A small image classifier, trained from scratch: 2.79M parameters.
Rows from block 2 of a small image classifier, named by matrix and row number. Each number is 128 + 32 x the weight over its row's rms, rounded and kept within 0 to 255. All counts start at 0.
After each channel's rows are labels from the 100 images, of 14848, where the channel reaches its highest value: "peak on" is the class under the peak. Only what is clearly more common there than usual is listed. The data: close-ups of made-up surfaces with and without defects.
# conv: pointwise conv (model.blocks.2.conv.weight, 96x96x1x1), inputs 0-95

conv.65 [135 118 151 140  99 130  55  87 156  91 185 116 104 160 191  98 132 157 161 112  81 208 120 114 132 172  68  59 153  55 122 167 159 127  76 126 137 152 156 143 136 104 144 170 174 156 154  97 134 120 114 111 143 114 118 119  97  96 148 107 154 144 150 126 126  83 123 130 127  93  91 118 175 171 175  60 143 165  92 161  55 123 132 117 109 108 130 148 131 133 102 106 138  83 157 107]
peak on: crack

conv.34 [169  90 119 118 106 138 181  95  77 141 162 114  86 121 163  78 123 148 124 160 109 144 117  97 122  77 158 111 245 121  94 120 118 133 144  71 171 158 186 189 134 112  72 158 107 107 123 125 125 112 163 147 100 137 125 107 128 107 175 125  98 114 127 150  88 128 114  77 125  92 124 115 137 133 163 122 124 169  45 153 132 116 170 113 124 114 125 123 150  35 171 114 126 170 130  97]
peak on: bright spot

conv.68 [199 134 145 152 162 136  69 119 173 106 174 141 138 164 147  84 140 120 131 105 146 141 159 148 180 170 145 136 126 125 139 222 122 145 182 137 103 144  79 173 102  73 107  97 142 165 127 161 100  71 124 158 138 183 185  66 122 177 123  83 158 123 183 110 132 151  81  88 109 188 121  93 144 162 117 149 139 141 145 158  76 113 113 112 145 104 105 152 153 139 147 123 126 116 106  87]
peak on: bright spot

conv.40 [138 132 145 139 147 118 120  99 213 152 173 152  99 180 130 145 106 105 120 133 117  98 140 127 115 105 115 157 120 139  58 209  94 129 213 139 129 196 112 192 148 116 156 122 120  91  90 122  80 103 163 164 126 114  71  93 143 115 103 115 132  95 141  86  99 107  90 108 129 145  85 117 124 189 147 164 182 184  83 102 145 117 120 153 127 127 177 135 143  89 151  88 112 182 142 117]
peak on: bright spot

conv.28 [154  96 116 142 134 156 138 104 203 122 122  93 107 190 166 145 146  87 143 100  96 161 138 107 153 150 153 129 152 139  99 182 121 150 171 140 116  90 145 127  66 102 115 124 109 168 179 161 123 139 124 144 142 143 107 145 115 151 120  84 116 107 154 152  99 104  83  66 147  87 125 117 169 116 103  44 187 156 141  68  99 123 118 152 152 143 206 139 142  71 220 121 140 129 162 107]
peak on: bright spot

conv.39 [ 92  83 161 129 131 135 111 121  90 109 142 142  45 173 104 153 143  81  78  87 104  66 103  47 120 114 160 137 110 127 117 114 159 108 124  98 104 135 127 104 111 143  88 145 152 145 106 149 126  94 105 131 116 141  64 128 137 126  95  76 114 105 187  69  89 113 119 119 126  84 103 122 159  91 133 124 176 145 168 112 154  57  98 171 150 174  58 204 115 121 110 115 116  92 137 152]
peak on: hole

conv.29 [104 135 136 126 141 176 169 145 141  83 172 110 147 141 112 172  99 145 102  91 126 178 109 123 112 142 105  93 130 134 138 137  97 167 181 124  37 114  67 149 131 154  89 138 152 174 101  52 116 145 141 170  96 101 173 149 159 138  90  99  88 101 212 171 181 147 112 107 112 153 125 181 138  91 131  99 123 126  91 141 120 152 113 137 193 100 164 140 157 141 129 110  64 123  85 100]
peak on: bright spot

conv.35 [118  24 132  97 113  77 113 131  95 150 140 114 128 143 101 115 145 143 166 197 144 188  66 104 106  98 100  80 111 162 125 157 121 137 118 136 128 140 135 127 103 112 118 131 129 135 149 160 133  80 133 137 105  94 123 112 220 212 185 156 139 155 112  80 126 120 148 130 113 171 123 141 112  53 133  76 143 137 222  88 109 123 140 140 134 123  87 108 143 157 152 131 115  92 128 120]
peak on: hole

conv.43 [136  92 108 130 132  99  86 103 144 187 175 158 119 129 128 154  59  37 193 124 171 140 128 130 123 230 141 139 126 128 162 133 205 140 173 117 123 161  89 109  69  80  94 134 154 136 125  86  83 139 158 115 137 127 133 111 125 124 136  96 166 172 187 147 134 114 134 104 117 166 101 107 112 127 109 110 107 107 136 121 109 228 125 120 129 117  93 149 108 104 137 113  83 153 129 124]
peak on: specks

conv.8 [155 130 155 130 171 105  52 110 124  87 188 173  86 162 108 109 146 118 102  71 140 122 181 167 160 127 115 122 145 125 113 182 125  97 168 139 106 180 133 217  85 100 156 123 163 117 116  78  81 151 156 160 140 171 100  99 124 116 136 110 116 117 129  97 118 155 126 144  74 156 133  64 152 148 120 103 119 208 124 141  91 109 128  76 180  63 113 115 139 121 150 164 111 149 102 107]
peak on: bright spot

conv.3 [137 146 109 190  83 116 146 111 121 139 196 149 127 102 130 168 111 197 117  47 172 117 121 154 170 168 153 119 185 101 103  82 111 118 103  99 136 102 143 170 120  72 151 108 122  79 116  77 115 116 155 157  96 191  95  94 140 120 101 113  94 126 140 106 174  81  86 114 139 159 162 103  59 139  60 126 113 113 173 159 136 156 133 128 110 147 149 125 120 172 139 145 182 141 126 177]
peak on: crack; specks

conv.72 [ 98 173  99 137 136 166  85 108  83 134 110 185 161 133 101 118 145 123 100 148 115 117 214 145 180  88 147  84 146 138 120 183 122  78 141 150  98 124 106 104 112 204 174 101  89 126 150  85 155  95 150 128 160 155  66 146 126 108 129 109 206 123 109 173 134 163  78 127 126 139 226 138 115 139 141  93 135 132 148 176 108 117 160 122 179 126 125 109 154 126 131 177 131 157 166 123]
peak on: bright spot

conv.66 [122 132 148 138 145 111 139 127 127  97 115  82  94  92 113 141 185 128  96  79 102  95 132 162 225 115  92 128  85 144 101  64 114 143 133 154 153  86  66 134 143 127 139 126  69 131 122 112 178 215 113 154  76 146 163 130  97 127 153 152 163 174 151  98 169 155 127 113 127 132  82 140  98 112 200 155 134 129 147 103 128  78 120 167 148  97  78 129 180 115 106 177 142 119 148 179]
peak on: hole

conv.0 [108 169 123 111 159 128 127 122 109  90 122 102 192 125 122  94 140 118 114 125 149 114 121  90 112 173 129 176 114 170 182 158 229 127  97 104 200 133 112 132 118 151 131 135  92 108 163  89 161 175 185 178 145  97 128 141  88 109 160 120 107 107 176  99 114  91 106 152 122 107 113 124  42 145  95  91 104 119 129 112 129 200  82 115 122 136 167  85 152 112 166 196 143 127 110 171]
peak on: crack; specks

conv.5 [128 101 130 111 150  99 112  91 150 167 108 170 123  75 121 117 107 127  98 145 117 114 118 136 146 135 136 102  85 134 162  64 159 137 158  32 105  97 129  80 106  69 105 109 133 153  79 106 138 158 137 124 103 186  90 156 135 122 175 145 130 249  99 104 126 100 108 141 109 108 121 118 124 140 128 106 131  86  88 135 172 116 131 178 166 123  88 167 126  45  82 121 123 124 147  79]
peak on: crack

conv.44 [143 161 178 131 138 110 110  95 122 117 157  81 154 144 156 130  89 153 125 144 144 103 104 161 172 192  88 109 144 157 138 117  68 132 163  79  80 177  99 170 142 117 158 167 106  88 198 139  62 127  99 105 148 172 167 150 159 186 124 113 163 173  64 140 179 205 145 130 101 105 143 109 128 130 128 112  82 131 119 178  94 126 138 109 135 134  60 121 130 155 119 117 158 159 170 110]
peak on: bright spot

conv.92 [104 123 137 127 129 146  78 146 105 119 165 170 112 187 164  55 127 127 133 161 161 105 154 107 153  80 114 122 191 125 125 148 157 137 115 136 129 116 107  85 156 100 166  69 125 147 117 118 147 112 132 139 218 139 110 159  78 155 100  99 108 139 148 154  83  98  34  81 177 154  84 113  77 132  69 116 128 109 161 162 135  86  83  97 107 170 158 103 109  95 142 172 164 135 144 128]
peak on: hole

conv.15 [150  98 156 129  93 153 114 122 170 107 171 170 171  90 121  77 145 133 133 111 153  83  38 167 125 135 126 125 165 113  67 210 120 156 155  94  85  76  92 164 145 135  90 109 103 162 150 121  62 153 107 148 116 130 147 133  96 135 122 108 157 155 153 165 121 125 106 215 142  82 121 101 131 148 159 160 125 159 135 106 104 141  74 147 148 132 135 154 100  98 160 214 137 112 133  99]
peak on: bright spot

conv.87 [ 96 118 141 106 151 122 111 103 192 161 183 112 182 130 130 143 125 159 103 108 149 167 103 104  99 120 170 147 148 134 162 163 138 132 126 150 132 170 110 113 176 169  64 109 130 165 140  86 139 222 159 102 146 105 148 164 120 116 179 107  81 141 202 120  89 130 130 155 106 148 132 212 173  96  95 162  92 141 103 162  87 163 111 164  63 110 133  88 116 154 124 118 149 166 158 121]
peak on: crack; hole

conv.86 [ 83  91 105 201 114 105 102 148  95  97 112  93 131  99 135 138  73 140 151 158 129 189 128 115 136 126 162  99 162  80 105  93 151 163 171 185 113 129 204 137 127  70 165 191 123  92 133 165 127 133 140 111 124  90  82 100 136 187 105 147 170 117 106 116 118 124 146 164  99  78 113 136 111  84 193 115  81  73 112 132 110  94  96 169 117 114 110 117 126 207 159 129 160 140 127 137]
peak on: hole

conv.1 [169  58 150 114 108 153 146 107  73 111 206 132 159 138  82  99 155 132 139 106 106  62  82 156 100 125  92 113 132 133  97 101 139 146 189 111 160  90 104  99 133 146  72 101 108 147  73 152 114 109  83 144 122 110 161 152 127 118 145 139 170 112 127 120 115 111 108 127  68 121 153  96  80  98 100 156 116 142 169 124 197 167 149 131 156  95 135 124 144 104  97 171 183  87  38 109]
peak on: dent

conv.58 [190 193 117 102 132 107 127 104 139 158 126  80 185  99 159  99 118 123 127 154 147 163 131 131 172  94 129  96 139 118 167 169 120 151 144 103 141 119 115 173  92 122 152  98 104 154 227 117 102 107 134 149  96 214 141 107 183 178 112 152 180 116 107 168 196 164 118 168 133 105 123 136 104 122 128 106 130 136 153 132  94 131 182  98  48 160 153 129 167 130 121 130 118  81 169 103]
peak on: bright spot

conv.19 [132 251 111 125 109 146 150 154 174 179 131 132 149 117 140 175  95 129 166  62 136 102 174 136 110 202 172  91 137 125 171 112 140 172 141 124 110  86 132  88  67 137  66 140 117  98 183 148 179 115 165 154 162 120 118  77 143 130 119 150 143 111 101 146 197 145 141  97 114 114 145 192 107 131 115 195 127 128  87 138  99 132 143 149 127 169 120 130 144 116 134 101 130 127 112 110]
peak on: specks

conv.54 [106 124  77 199  90 165 142 125 158 235  97 143 159 137 118 163  88 122 155 126  83 126 141  96 152 174 165  85 143  86 120 142 214 155 129 138 172 169 146 170 123  89  88 134 104 120  94 101 137 145  93 126  72 129 121 131 148 136 146  72 163 135 107 156 147  70 138  97 126 114 159 172 135 150 191 137 144 104  95 178 109 137 154 183 145 107 167 134  98 151 109 125 127 119 165 127]
peak on: hole

conv.94 [149 125  73 122 164 171 182  87 150 124  97 156 117 109 173 117 124  86 128 135 121 155 143 100  83 100 168  89 112 124 151 165 123 131  80  81 158 141 100 145 118 165 127 135 163 136  79 157 113 162 161 206  98 131 174 184 113  94 154 129  97 190 179  90 103 122 165 130  90 143 128 153  81  87 103 162 129 129 136 121 146 129  62 211  87 115 164 163 135  96 165 110 176 103 140 122]
peak on: hole

conv.64 [177 122 169 144 143 113 133  58  83 119  98 148 115 172 145 159 132 129 124  78 185  86 147 117 162 200 155 106 157 136  94 150 137  97 149 131 124 182 134  72  90 155 138  78 116 101 116 106 103 182 114 117 167 111  94 177  88 148 111  86 127 114 119 164  91 128 106 120 115 105 171 104 110 110 115 122  90 116 117 241 113 137 177 152 134 117  93 144 184 142 141 156 172  95  81 114]
peak on: scratch

conv.60 [121  90 138  86 138 102 110 118 118 146 151 166 110 139 143 137 135 163 255 111 120 133 155 114 102 204 125  91 133 122 104 145 182 143  94 152 123 144  94 112 131 141 131 158  77 158 119  81 150  96 163 144 116 119 125 123 109 173 171 115 138 140 133 113 151  96  86 143  96 105  65  70 146 186 110  83 167 138 155 147  66 150 123 105 138  72 129 166 133  92 121 144 121 207 140 100]
peak on: specks